{"horizontal_flip": false, "arch": "convnext", "isotropic": true, "norm": "layernorm_no_bias", "kernel_size": 5, "optimizer": "nadamw", "epochs": 5.8, "warmup_steps": 170}
Rows from block 3 of a small multi-label image tagger, named by matrix and row number. Rows with one number within an expert belong to one neuron, the router's apart. Each number is 128 + 24 x the weight over its row's rms, rounded and kept within 0 to 255. All counts start at 0. Numbers have three digits each. After the name is the row's rms in percent of the matrix's.
Before each expert's rows are labels from the 100 images, of 14976, where the router gives the expert most weight on average: "responds to" is what is common among them; "peak at" is the part of the image that holds the peak. Only what is clearly more common there than usual is listed. The data: simulated telescope pictures of galaxies.
# router: router (model.blocks.3.mlp.router.weight, 4x320), inputs 214-319
# gate: expert gate (model.blocks.3.mlp.gate, 4x160x320), inputs 214-319
# up: expert up (model.blocks.3.mlp.up, 4x160x320), inputs 214-319
# down: expert down (model.blocks.3.mlp.down, 4x320x160, transposed), outputs 214-319

# expert 1
responds to: tilted; winding: clockwise outward; many-armed spiral; winding: anticlockwise outward
peak at: top centre
router.1 101:162135103132129108078054108125147145109120152155123095136149169116122148113135155105118112110133110105141111123139147115138072152109083105152146088173134123133147131133113114096193135123089119067140148132134118098142102126129136093157075147106161125181098119108133165096160134144146151171108109163153122153101119102148
gate.0 099:134132116101144157119167122148116147168105113131150123142109131188133149118117177105130115114066133109150123092100115141129116149122147102134131083079121134085128108131154133126116141114109111123147103121157144138122109155127141135104092094103129117128088134150118113107120144131127182134152109136169159115062099113152
up.0 097:128098124150125136120134119119128110142139120139171123096135127131132159110055170154116100117132097083112116096116160106084179115130111088145143115129165138113125153132118094142139123113103093114148160177110103110114123076145089085129157104124081129169104126139159095091134126116146142104132132172092146133113134135130
down.0 098:119154102148131173125110134174134119110143130131107101145127149194115121126191136133172130169106151167100143118079193178112129119147141086114145149139136135108119098156103152126128121121125120151125123137118113118152125152138100116100096129095086114091117136116151121112145148106095111157141142099156132134123180152110
gate.1 096:114106106091140143126123115172098111088120110126112087104132112118105155057107155076092144110129128134150148117142174127098177172114145188145105154139106185116129161188141137142130150134094146159148137152142140111129127128124160089174161122096109147071116128123138101106109130126132139122128113159149120126149138161107
up.1 094:140145130132115142129122176080154145118123169110124158168120110135150152113123122112108106106163095106120106141132094128143104076134084096102132162143138143092130105111162125117102092096135145075077133105109164111180131163135129106132152123200099123143090095096168112154192117132115131114139133130110156129090116132135
down.1 094:131148132153133108137161133136148106128129135045173113131111159126151122166082145077091138148109133146130108110104116139142161115130126135160155146115140142138169103128128122128119127105125122114142102135107128169160108134147134117111118144160095122093150149101106156133144138062169140103135153159154116137138156097139
gate.2 102:108148089070117114135112156139130140145107174160114114131088147163107105116122146150111106122162173111132141134111146161145077162128135101125142095145103103171133119142155143113092117140133120107093133131150111141099115115087165108108098116160142135139116131098144113112094134144134112138163147134129118135127066074138
up.2 102:108110120126092158103130072109091151106121128134110133137096108119112166144145122105082134199096097144132126119125110140148168136155125104114136142164138106116073094150137122091160166135097118100161108149127112151153126150094111109100168136187127132121121108089127159102119144136113103103069132142123127152154131137153
down.2 102:104088124087127124155114137106149117157116110155141087114134111137106111132112129129098121078109116120107128121173144086148165095133168138102122091107138107145121147134114105144161138126197123139121115151169122124122117114139107135128153106149128136100087139112153165127115163165142097118103059106134121101154145151115
gate.3 095:174095131165129101130124136145162132144117108120127115096131118134080119143121123117141135117115100124164129135123094161136163093155192139121179159107146147117134106157121135117150115166109095107111119099124131133128112147148123109120112121123152149117174103122167086158130152120130133138150151076161117140142108098150
up.3 100:114154117148132102151158117149107142110160070129159180173101174094111138151126099142106183134078066137164094144130095126160152129120137150112109189113130139085103087141151152143137129167164134137133109146135112124127132136122133142092157123155098170123094088158132112120190122069161157081081148127131127110122143135126
down.3 100:155103150118155168139121151122116122102122103110168124110130104158143089087134150104129151105118095114144117149176114103148116147131106133178166164169114149117139129119128123117089144116142101135099141145146113182145134125126148081127130120116141112157123125095143126169182128132184160118157138098098123132108159134157
gate.4 102:127145136119126117179124151148117132099114117113151084085096103134098130108123116164156103154103124149113127114150155118138155134184141087118136110158151117157071156103150106133157153090128183116141156138135142122147127086110143103139139125149130149140137112120146150100123183133123141136103137123122107115133154118061
up.4 103:125126108164131079088139122151091106120114105110115141156134161110142101158134136107143128121130146148150125108079122109149143145117138207141140088149128129114129120119124110125132166111160170120117133140085128072104132163122128137115112134121140118171135128139145132127102160147126184179125097149137147140120104145172
down.4 101:124102137092148141099137131104110150101139116163112092117120121100053145100155157124147110154107108113148137151150137125123088133097122092118113101133105073142137088150121128098119093145114106127153155111125107123139142086161133145113142105142156155129139098112123088112151130134121136094083121203097114154159139111195
gate.5 100:062113138102144127194133153089116117110143093132160130137118103113116095109121118128109116119137088144087162128153121114134132079106122125092100144124114105136142138109159136124134131131161101147115159179136131138142105120161148114130151145138104137090102137090176149139113074098119092119109121140145106108130096137110
up.5 103:136139136129122093079136139118150069095120134086118191121134126093152121123120140103117144125153104169097156121159120104129105123155123144124126094088154115145138163111130095147121146148131124082140126088146096087150152124124120117131131131135147138089168161132150124168088115146120104105106102086092125168185140157175
down.5 100:118125143135128139082132114145146104109118162089111122134127157111090105126136057131132113136120119104129104127137134074150094113095109109146140102101147135106133159099109134103104132150123145141105106143130101141115104130108139115091147149155135121099103122143078127185120102117149154154130130117159132158157175126121
gate.6 104:122144152147124125126120116108169131122134143164129104090141113131155148140126129137175137113090113115124107113144115092145139140064144182133144102179110110128139125111118150127120142136158168121134106103133107071078166117140099110149198145165125128116080172120115117106131133120142141114136137148122135141129107137132
up.6 103:108112102147134165139144101128125083162132072111126108118089102142108169100117108137115134104148141126150112101103160149155087121145120094136133138122150157109096076120098129116150130105120118078157107152125156135123110118143115137107071103155129114113175058134114110133151141071127113110133123162117098127131149158095
down.6 106:102140127106124115116166126149149113114123087138136200073164153124111095117138098154121122149086128113133118149087135113126111095118115125148162132123108147120131158108148109109105123143107129147132086105122111113140183160074123123121153103088093118136119129101112118090105142152124156134128148080185177134083163184147
gate.7 102:113105133105125132133099131129093120109141164145126113122150151122129129077149131143103130148084120147112127100125165127139125156099124109086125150136134119151120118118130150108116105096110156123173148107113176144146111187099155126132140120137116116166126133162124133185135102133096121126161111144161172210136128130140
up.7 101:083105103115121152168139166152179132105132118164142113117152135163142105101107114126160113113140132117148134147085130167158136086177159149148110108102114143159125117110130110129132114110165097111077119117096135133103158104124130106123151161159101100110173098121137116150154134138140127127142143062140143100069081116101
down.7 099:085143156157131119112118111143136125133122124163144159118120121149119087066148112118173134154129126098081113124088150155094104129127089149156111158088128133077148115144122069134098133133132095140122131095092123117133118180099074120126176145100129154098110163133108149142116110123089092126150149109153137135121113133116
gate.8 102:127124145158113080101117117159119152086098140131119100149135142136155092151119077119161152122174135136088113143154171108088109189067142161156148148126135123112093161158117102123123118137126126140092133136157101113122134158121154097146163135077111114117087139126096148162169102135136119092164108156129137126121125103142
up.8 105:160098139152138171119156084138084119165139106131101139131133114126098101151161128116140153140160148159127129154122146079122111153152143135118123122108149169130092131133087130124118102140101172090141094109131144141114084123146119166154105110072146092191133091131112175164113108107150124095097126107131118146131126176124
down.8 105:121132123125078138112165136108143124123105136111134158111148110137147124124111163157126122123130138139113110130103163098119129146126070092143144140192139135115101148114095118096092155126148106147113107133151109150088142108085144146122135160116135070107135170099130141112085170144147103184103149149101112145106145130149
gate.9 097:114111104149086144120138189129140094161139102104092148103121143127141095163091170141123107093136136149134161156109137127163113146098136131087116115136148162158205159116170146089070163171114120148131118082090163129146121140148168133144107132150131127108131128117130147140132112143133143119113112098151134074173124110156
up.9 100:124109123091127168130092149196167145134127140132144151107173157146102116124132142126148168069156144114122108121123120098171112136150161155118094154103124124128108129123145120122100138157090113105140123123144137131089156123088113143167176118099141101139076157167149116095123128169148119112145121153133171133105108128134
down.9 094:135107133162139148125114114148090156098115133131187151147117164100117102161147151137147183104122139126091122155109156160131104190149144136167105128133150090090098102137138109122093157142106133108096156113121106136120114145147118114109118135111137096128130127146136124149105148144061118163138132141148140103109057095127
gate.10 098:121130096158088124095143155151129132134109102176079166124119134122137130101136149126121129126142167159136151128105087080148101139101123128138122159100105134122123105113152138168114144122136164149116091161131132121107124112124118122133164129121098136160107135103117140101188139091129124102129121111119136121134147136141
up.10 096:094099144145160128081104148127140177138115135139083140112142145150149155112121131154172149176160132115132093110123125097122115094096168112134161148173079185110169137146154128111159118123119139125086128119103089128108144164146129147143097094066114090129097130115133122133132096136121108131145109112137124124098105115125
down.10 098:114095112119134126159155114111143120124124094068131094127130166134109109133137159131149133121063160190123144134120102132158114078121137132169097084112152117144133118091132143174152124097142152165090145170163143100148145137120161101097119149093111093140183164106116106131130151099142126143099094114149138122093153147104
gate.11 098:115108155131182124121105116145080148149114094129139108136157138145155097124135102140094142115154111121100069081146154155137133163110112122122088134149169105107154142122115121154120157125135095111151141130124119095064139152172136140145109126144083159122082145110089096127116099129129097130143117151116156128156190131119
up.11 097:134134137121110104132162090121124130112151133129100122145145138131118121152107155148132136097127117116139161142118115127112126110112176140139114101101117140119132130128162133133088104096120141152082117145123122136122099120121082145142147142117094116157115145154097157101087126152149136109093169120121099164113153180112
down.11 100:115176107141154090160117073148151158140069131102094146201142151170167139137137125146171135152125201160095145155106131137106108113135166137109138154119115137116127133131137131114121100155130082162108121146115119102113076154126149151106110143141125147111159101134067108101157140149098086128152118137111144184127100096137
gate.12 115:150089119135120129083111096126176142140151067088128084140120107118142148147124099122140119094144120083144107108113127153161092129134120103147104102135155136166128120150140119131116146157136089101128169128111106105129160115106138105094099121114159145152136089135178159125157131149101110122082102154155133141124164130151
up.12 109:146075116146140102130129143156141142105163110082131165152143137138125121107168153126086149115159163087097168112131152143119109158154111150148116128148143097120122134097138152149123157114133145125105179128100126141103131101101175110107131110112105106136153085166122142091131135162126121109111151118130132143115117124137
down.12 107:116146149127133158130100087117128134149133150131123136071131105098158122128164104098142177119182119096106153115124142158130102102107137090096112137207156106142120119153164128108131151109127111130167095136174127157133142141161118153119108113132150120111128111109190147124096156133148134097106137129137145154107132112124

# expert 0
responds to: edge-on disc
peak at: centre
router.0 098:121114149107127107159134129112134109138148118136128117146097096134133136106135111167128153179169153153118148160114140128082113077116166152112070120135145091186121142098141142124100146164132094163120121117136140126114161121133106134093154082121106121135117115136111101110110183107147103109128146160130130121138167152087
gate.0 094:087132104160128158174092125093119141092114162138104092124133172127125128160137092150120109080099118073106115122175164143116167116133103103130151129147090162124095119101123117138148110091149137125157155115095099154176179106187155143116118122110141132095113113149115146138103112130118088136135096151162112072099127142090
up.0 098:135135153111128146168106086099103113116139105076149133123121114113107132116140155105142103138121122079131142157125091118084113154143141108073098158111109126184180112094126163119119152169114106135170098146122095141155156129097108152090158118114131124124162122106113128136109130163173105109121151134160136119113131117104
down.0 092:138134132129131142114116138131121154152160120114047095135155079103134118169120116118130134105088115117157178109099142157121125125121120103167129136155144181127117128145125122121149120131152164143104165137135121074139146193128141184136154141124117079093124105099083135146124136116116130150164115128124113154125150088112
gate.1 100:160074095115118118171120081114145138126129083107149143093170104140149111180121163144178135139152125125155104155087102119134098112141117136129125148127178136115093117140103133105068178105122125149114149090092110153087144147132123128134118131126138129093124190136125129156116099124117131156116090149123136152124105112133
up.1 099:118127120122139141129114126172099090123088186149126126164116174145140136119131157126098128127126155097110140146129150136081100176075141125153134128139121118092110137104122117061121137129111113146127133134125123127123109138142139105170131152151109134146152094148117103140106102120126146139193118114115136136124099130156
down.1 105:117113100129139137140125120115160124121128139154161139142104156098102119106123135145147091104137119130131130122128124170146145085143157147101091124121124117128099133154157113125140122138121107124135110166112153102067139085125133122139140141110125125151127114105140127139094098113102168143119093129120119142140129095138
gate.2 103:124155126101138166139148079130099109152147137137104102122146110150107161152139170123130141091132102127121087118156114110158139134196097135183129097147175137137125126143115108092113061153170117117093106133117119138091138114116126106182126143135112097125147080105130183168129162123120087118127136132128117107140117091139
up.2 097:114095097091148192136171135148076087140095091108148153163104109109134159106140141139099114145106112152129146144126103118114126132148135112127104143150133159152095107146095101097146117132093184128134125148119128132161149108128124099111082117126127118091100144150129131091132146094098135089171156142120124135136114110171
down.2 098:141113133109132106106145127130104131120168141174119117058076121136132135152154134110135111115127122118132142067133129158127119147130156178146153107134100112159130143167154149149089168135109163118120148125118110135113128122144154089119100107145101056069131159168097107141127144142111092173134091161159137134118149146129
gate.3 098:143151151129105099162096147157090147092118136129138122133168171149130117158129148129111091112092104127099122130152100110149168152122138157092128103153129129132107136141144129159119135133123151111079102125143139109119111158125161125147142130132138096106121145120077151143131120135101085180186111064180106120174119116181
up.3 099:105154178123096113107104082149118124153148132163125171128108136117134171123115142099129156147110141171111106129144090181118193123073107108090125149119115107134110110109147140092101115123158116066154159143141128166159145137170109159119122111112119148105112080129125110141157135070127124181132117112140181132127104139144
down.3 100:182130133130090092134143114149135128117107103133103107147158135123156090116138132112112081089150140112115144097120117112116123125135127138147114175133141123092096140154114161112139128136102118122129155118116098128115120185096146083093165095138113124117137147146086100132085112149129143134104141163114106115129102149125
gate.4 097:126146160139127126084103168113174099125121166135091104081159097185130156121147086099111183115138128144135139117138130121129132114116148151191137122106122137098104141113088090154131126096095117142145111131128127137113147110099122128175143122164162145150139091109136155135176127098120130106141111097129105126099103122150
up.4 096:131145134129134180174118095122093152120128114122158096126134121108185131098118103129150107181137122125147143152189124091153131169106091107133156146176128146116131118150104147155176167158139149100116159146161114094167113154146124133151088130163118102065109118148149147130078126112171139113123122164126142111126131099084
down.4 101:178127161133145097144131115115072132106147131120156112100147092134162147136163146150149118113081104091137084080172116127104134087107202129063116145126122135140161110165157127127094141124145130159133125141145135153094094125163106144141109141166146140140139116127096106147136151134144136138139121148141155117115098096138
gate.5 099:147119139138083119119115089150125127135157133149145152112079161102124147151116101172145125164115132096155142098156085144131118129142112144127093154135107161076059119125173143146130143128098130171143104106108104131105125123091130132084133119137151104136123121112133151122160132112110142132128100170126125115133122135110
up.5 097:119095109135146143148112156134077134182134150153134132192121178150094143086164126118134148139147138105114161112180142116122066158122121136116145077193121148160131088112159113111140117117116148130124111161113113140096147102105168121129134104140178133129122112127145151141124138121074086105144139099165164145139157130140
down.5 099:096128132124165154128115104101126111168156112117130133118094158094104119101133118159113105121135136159138121161138137148194118123105115146105097133094104129148124122103168099152126132116153091090124129098125132124091071135051122147156141160140110097122103130110141128106157128130133126137123149171146139151145107120117
gate.6 105:096138133129146142142134112120145068124139156132143086087083176137095127140121126127110120156113099122093131147109122129100148089157136095100111131106102143155105097117101143125103130145134135160105158130112159180109136093102130134128106137166120121134185138114139114145114156090113114120141133130102163124189125098147
up.6 107:108099165134142139138190134176077134173113128132113094150095143100141131169159142158116124156133160142153113114140121132115127126138140118127093128111143148175115103134082122133109165177098163106129123142120121111134145096110093093097149127132109156104125129143074140094129147163150112152125173132061131154157122123144
down.6 108:087111133118125145146109105174128132188112147123097135062068164125147112104156142153107147154145147151120140134154142133138105122119094109113164139172096114142131105134105112160096131118146117110122105160136116126136113104178122145132111149148128121104138173108145134121141190105129125136100110119105155101115121094101
gate.7 089:096086115088147130164120124122133120121124158119146137067121116123128132117150137158096145136103107148095129089146110079165157155133127132111148128140125104148136144140140148141121118143134124117156146108146156110157150125133087165127142134138124142159139134143136161151155120146139146127108114139086114150128120148137
up.7 094:148116103107136142109133138121120111118152147104152155080104173105084119124131129130140125156111114124148126129158115097153165115104152157130110135109110126086131154162135132140120170102155100200157162133128129104119170145105107102081155161104141114153142100152099130134134142140132152130164114153140139179131138134111
down.7 092:117113133110096134174136157139111177111128111144127131122118106114146082151087134097149178126092131124154141102056078147099122088136125124161146121161140133133177108131096157145108095121111138131136109134157113103134124127175123092115101142118177141127124156111140132134147137171151109152109123087116104122108172117096
gate.8 095:095122105181148180122127121126143111094164108143127113101089085117114159116158127143094120149082141148160161088109134053133109087129122123164135094095127145105113155143138129106113127112152136147121117135090129130117142111146110139134150090142127146117139155132137088152138124107129125124093128109114112139155124116129
up.8 097:136150122150118165110092144119139137099130123130157129145121139144119106122168185141119088143108093114097141119151133081183135111112115073128166107116126132150143107138157213046135116112152129136102131152131161148096160088125133104104162109115118132129134146140168100159119131095137160100158090135110093154168098126123
down.8 096:118164124105112088178132137207101157105111126119101140133066143115160132098136103155136172146127120174147113114124124175113113083125113136120107146123131071104109111150165172169134129106125150145138126156117146163063145103131131113108136131103168121093125137114133096114096153147173157147144134104123159121179109128109
gate.9 094:090147136129095141146116087125124134129139152085154088138103100102115142101168125150098144134084148140133103119168125125148151106132092126155119095105123128147104166120133196100126143105161120121131147157134094134122139152109133102141160126168134088144105147129139135093115123107097131141132110138124149139124145138124
up.9 092:154118130134179120139156154138114139091112162148116090125106169130129143111087118111132079175153115102126127128105157147148143203160104138138130120139096140104137074137163132097140142053139115140129169108122171147137096147102142161104110133127156134138110139115116145151126128079126123160156120101157187054155104129122
down.9 096:128138157137130108117120136157123113106150139146102129151132145051071156166155105119144099114122140169169118108095145129168160111112118112106116098160142086079125146142161119116081130142114109124132135126120135160178148117123120133120139121156130089122091129115136121133131127083167139150152122145130140088114161126121
gate.10 105:134159160078099145133137145135133092119072128140144166147123133135158143170135164097135094108106121153112132115097143138136130182112103131106138120129107145082123154115095133107112148146115140136111098092132122152152161174111125111151112093125109103104148127162119147121163142118148106106164113128102061145151153103123
up.10 099:120128128097121155169145118132137160100176146115157124174096151100113096099118174172080072161100106139103121157154096145135143153110132131130116174108126091087142148108144127107157136090102095132165138096137134148107171125120142110135122113151138151050060117100084106123109158099126119126112113161122093117076168088122
down.10 104:094123115101128106138145189124117163121118098133129154159095126096113107130128133066140142168141142159113147158091135151140164175116154123114156124116224119133123134109099117116107101086143113128098068127120131108144131074142110119123100166113131150118119145111138135136149081137112103097099113109127145150189095138139
gate.11 103:151149111150113138183134112155127126124140085157162132149123136128129111148123096135135150175137136102106161116144090097089148083132101131118121129157138154090095138100119149073154139134132162151142143114157100100142097106123125169147153115138115124130137111073119101111120137091098143107131099135121125134109097097113
up.11 100:106164144096160131113122096128163107123153147130103166084139109127160121120111123163116152129112157160146145119113161127137165153116110168107138126127138150122127139082115094110132107100116079137131142103099151111130149120102165180136121115094121157155140164140172145107108145136117129151150125108153119076155112085155
down.11 101:158137166087127091115091097201166110127175140169112120172164148134128117157126099137087144117117131110104144132140082141089129130114153158102095128099134123120105136119147084156142133123158128091137092136131131164195162096146115092140135103123120123143129137137095130094096114086120132132137148144114120114118129154157
gate.12 096:139106118131154101160111118125138102120108087105134103135115120121121107123133130150127157110146126157134198136127146145119117182105129152112091127119147108122095150134147138140127154119114105159113123131162128104108099129139091107147175183154133106132075114106149098141109103179134122088136137094110161117089138134130
up.12 095:143124154115118148119131122122120120132112130105137124091127141127109155136136146119124160099071120137109157147124160118138135146137094086119115198108114147115145171105115118123085137138086110132148110144083128155125142120122137158082105141055105108164146148144123149133136142119114133141083135162158091158137111139148
down.12 095:141139099105122150133142128098113136090122103131129139100159153146123148130116161102095110151143137162129103157137132101168093115154125136168144118131112159139175139095064134119163152159123095143148099128141103144130164158121133148108117091147115139127120151109126106140141121071138133124106146107117152126150155116112

# expert 2
responds to: bright star with spikes; flattened elliptical; star cluster; kind: edge-on disc
peak at: bottom right
router.2 105:139135129136127134140181117089157161116141105113147129113157160143157066125121139102136142114175113153092126146131095100145139100140136143128159164147072163124134109134148122156138126112151168126087108129129139095122135112152170119155125147089167125095156163127158125114123068089127137146113129086129145138147170100170
gate.0 104:125139130094124137137134100119128141146110104175122086119120115147115095156112132150098151131146095079145110135150141137088153141071151102093115134102132094108127132125105102119085109109095116117160148102159123148135121138114133102121136166186094156129111160153152127146130129132135125093158126183077151088106166154108
up.0 102:128122129129109116156143209086088092084157142123131146135129151110119133140118137123132097123115120158139185105126132108097128093114142159105123113148129104129150141144194140095151112162131094139133151134128117119147150119123117121116136117116138138114096131111107144089129137112116109156156102135127084140116057084114
down.0 101:100129159136162137147137148099096120115149134152123156134115135156146089081156095106124136139141122145083070116109110174120066136138126150134154129103144139112091130152158103155153148125126116130158100099076152107119092129141124119120123133173140111130118146117125097134200106128167102113117161177122116136125108152139
gate.1 099:094119141180151119110122169111122109089142145116133174100116130121137151094147138147135138132180127071129131110131104036100114090132104123137130148158125112166146161078122067093123154093101136140115099145119128124116149125099162112085132131164129121124103104158113143140132116113133138105114114128141123143147164138141
up.1 093:107109115138093115139111114134135183133127131115137090124130087082122193110160131117071114161115164162111152123129138134178109146133099145166132105101136139106138103122061122115107132147131137097158123148173110094144117128161119135149161164121141118151149149108114150113101118153119125144140131145154119136115137111106
down.1 097:142132088140137111125119141135176096142120132131139094148109118092125117111090096120114128146118146132141120090143126119146118115146137143158154136134152146103105097153143091144112131157158136104146147133152113142143126139104109101156115137150131109102082124147129110154132148087129149173149124132090173100115146139081
gate.2 094:102108154150139102088099184122140111089123138092102164132134179136151146114090097096153136115125132107124149109143086134152127123148161156186105104091124143150170170125162102084146109093168115136138126137115111138120132140142143144145105160118107154099130126147117147150136093115141145127111139117135135196141151124132
up.2 095:124152149132148088060139142118100129122127109126082108160139111167125171147108103096133142152134139125166084137104162143129106087109166118120156112107122149142103107089129147119108104120159152105147071110122132149115143147103106138116169133170154117125090116097105136140136105102095132133122149114154149132176157148130
down.2 096:110116138155138135117135147127109163184129117119117150108107115110108118134139110081133088097119124108109138124081121131110147138100170129132099127131139095107124151136149138145154152125122182136147145121145134114107100149128144097137117122110130146144109142116167140159127155153179122108157158128135091150105159136102
gate.3 097:124125118131148093156159167155144153127150084137113141127119109141148152104133152119137108128149131155112123120138132168112106063114130070105127088104111126108076125145138161146129122089093136170113107119143125150170119105161099130167173093084107141111135150123169133161151163139094111092080130146131103093084096155121
up.3 099:154117145132139133134117113107104162142135149128151158124162159129127125107162155139122129097104113167076151108110133086152150148137139128128114107085116108145123125139142174118142152143082142134110112140156116114119158143137121129144165125109185114131179120139116160136163108078124126126106141187109120125132098133124
down.3 097:162116146165121126156131116136133092125185154099139166109122120079149161117159102127122141135132083094106171121146123083075095132145152137096120132164117128079133140107146098144094131133095099133160123139160153140108140116159100116121135135107103154108157102129068164144137117136146136125087124115129116133085075086133
gate.4 097:178129133118088130139127135132133091085097139126108165117108149128116094121118104130120123132112100127095175103109126113149116138130102144095122130192126113108118164145101121142135168122175089152148123142077117157126120068118078106119108101110102113109100104127135152130114135159093181142134128123128162127158107133099
up.4 098:121123138123133130101119152117111141107179168157140067150119134199111083092116135121125172091126119145115159105105122180135125122121177121110159112122132123135156147132135099147170161132129134071133131121106109113136113095115142154127080080092123152184115148072117156105138126148116151120104130132127192191155114147142
down.4 098:093125135119120132122138157143064120123114132130120134108093120165124123170167166077127153118119126170147124119096104145148165142153144117151135150146133140140135066118179141097137100091118110180130125125125109163133169142132108146140155119107127126105117156137120171137136102147167126131134152091141138149104158131117
gate.5 093:132127111126108134134154200105074114157086151148146133143131139125135146140101096125145127148169188140160089107127103142089135122101109076137115098133138092098163156092122155129125110132158125161110112102117091139120115143131095103134130121143116143150123131158145077156162131140147174126112161107112145148086147141126
up.5 096:142124135098160143103083121159130119114146118104146146100100089111121133114083114114156094116099140118128148125143105117151142116122084127127117110164118130151109135102140161137112148129097128127169138153123097126129147133068096096095132109119132112153106094162078168167113138123119121132104151111143159111132123129108
down.5 094:135107123136141153094143117094170136108139119165125091122117144159143159175165137131106150124127140073114151104157144118127140117126155140126102130155078111165166171136134132101147135076127110064144055124126150092115129119143170092134099103117119115068153139120083119129105154144139130114134162121127144121133153157163
gate.6 091:124127130154120101109145087111138140131101132123101094163149089125160119069131173091108175121151116103121133130135188148128090147149134132167158084121161097139123100108129093147159132112139115077143135156141125110080152126078163138065076149172111162174136080083139154111115143142128138120129124151149126153174119152137
up.6 092:125114164110141098116121126112130124136160164145178122129111152135106101150167119151115172162127162135093134139144161081117135098124126179123108136152121105155126143126115122106123176141143112139126133137097125149155112120145111112129166110148151146103124082099116157128169154133092121118107132172159144170114121123138
down.6 095:131118127084127123116145122134116162142140093138122126172155134128133163127126141129179103163126106146141127184093132151112120160109116167124077120123130162085130139153088146149160083112129121078134124117143107150138124109177102103117116091109125125141156127121072130171158111086111129137130118137105168133134134121111
gate.7 092:159115120134138169087148145125105103137136142146162096140123112126110143147157148157127098103104079074117147107110134086124104120143131112120136163113111102111119124145123142146105157096119134136126130128138142121130128136102089107125120137129129132138139162091114099140099094121095156146156149154119118136123118112129
up.7 096:161127156131110142119130124150105156137105152142149144114129145086142106124085163118138098154147109164069126147154111110128127129169143175105112108116142115131137119148109149132101098129085113114162163167181119167129126145159139087147125134185123137110189088169098097168121139102136148110137144123109170143140167177113
down.7 098:163123150143124154135095103100135146097111124106119155118155147098124116114101080154155124104141132111111148130092139138111108125104090087103148088131141149104117160075134152109113149141128145149125117139127111099151119082082095145104103137151105130131113158112100123099111147082122086106106154146180152139125121194152
gate.8 093:108153169158127095120137125152132128185139155096086174140147158114096153099150142140170084123134112109113128153127150124083159175096123135109140066124169098137154087131122104126137089102129124110146175128152129115126092161132108155121152142071095135137091173132136104157115145187119169145146134112131142111194106124170
up.8 096:109145108083157082146152140170146130185158145103121129127149107155135144128126148097109137119088094138133121182169143106085114140145151101137110112108150162118079111147124109148100147110148122158122131164136103130151151114155138126103130162126161128127145129148150123151106114132108126127127133125138124152126140118118
down.8 096:091124095081127166142140150110148117122112132137156170100112125120142138100118114113118094164110112088114134142121159124150124131112110098130134134151112147176153113157143140133097176119126129171122155085115112152144095118139113164122136105134107090091074140120160146131095115123194138121101173130105118138160156111104
gate.9 102:146100099174129172091141168166131154115123120127141124117127132134126121142147093166106105156093117126154093140157103100142176119119070098137129115146145146140106177121144174131120153158130144148127082134167128091138124156124070109105106158104146136138112120147145112140095132121073112102144128145164169120114139109093
up.9 103:097147112158107089145172125160098129138101094174127145111134145079110150116122105120118127147117172160153106141143126101138145139136089100162097127140143097126173157114057121193131099112144121144088122148139084127135124103118127139115185135148131095161119119126107147144160116101138129153099120122131095142136098125144
down.9 099:130183109174125125122156099098090135140117105180172152178169122139116138158131173159150113143066159129131112115044117189141108140156159154095121122183129128152158125110132096091098094092126083121163106130121122117139126134128132119125141152102125137124122137153146113118164128138118125147144108177116118128173124098114
gate.10 100:151088118115119145094117114169136088127128074128124138130102131142171195103120114083070135154141109157135137125095133135124135125119157126104148119136118137154101122120132121129139150106102142094093112158130112128118142106126129136122114163113141149171129104100126133166144111184095147078144100137149163168148176147133
up.10 101:101119124142058137118132144144112111119148107142197135145091100149124121086106101118105119078109137100149149124111127152126143172132108157112144147148105128123119138088135099114119153130104136116134090177142108140139140099098169127136103126106133124181121155122081126132139154136108155103154128142118150149130103145082
down.10 102:132159105110186140112134123153132126097150131127150098117110155136169139128135149137131128117072147136102161137125135151172134151108122133144149102149155111143174132136080150118125135089111133128130132116102134152143160105125093144116100151092143128075141158122123139118168130095110123159150109109119158132192173150108
gate.11 101:120149132097131117152123139119146137123102147154137134105139096096161093140161138120116138153117117133111138133109157104122116183150156114114150104145143140103142137154128100147162127075110109126130135155109109138062129171143120143143100093168084092057168117072126133116050121115119132118171138096139119137113153122104
up.11 102:138180144167127131118124133144104131113115120083154132125153151112155154136159092143121143157134127102107150087127111149122153088167143114140073097129132130082118170093133159110124112129141143123172153167152133151152116135139088143091168111119086119111147122145094135140139135085187142133125105149167158080121148130123
down.11 108:143115111118153113127155079122085107134157143144099188094122161100103148095098109151107137115145128134157147104202165120092148067111131145104118142150133104105139129099153133083129125214165101134104076143088106114134131123137140135124119163123138111142098121150123106139148107137117126139064116133164168141143149148109
gate.12 097:116131138131140124097174145117143064157137100094059111098131093165097145089160132106125150136150144147159089095136155149115146174130141139107105108151156124122146109094123161102153107139168132117068153103154140122092113105132124140086119100118078128159162096147125085108118158156133127135139129144131133142148146141137
up.12 097:127139183128113164126131140137092121147073135159129155145144148107111130106129110101136141118140080150077127179116106099106165132142099136116118149113139130147140140122134115061133128111126143126138124162141118133176119129171154153158150171145079185112142139109123092138152100078106125112209140137127133122135123159177
down.12 099:162156112098151128155152118187163076133127106117152102165134159119068122131106114161150145113119139115126136168092082156095108117105134157095137117134118156172162111137151098159127084127082113141098115136140124103092111142096150146138126129090122108108180125151085119097116101104099147115111089090114133133111150139143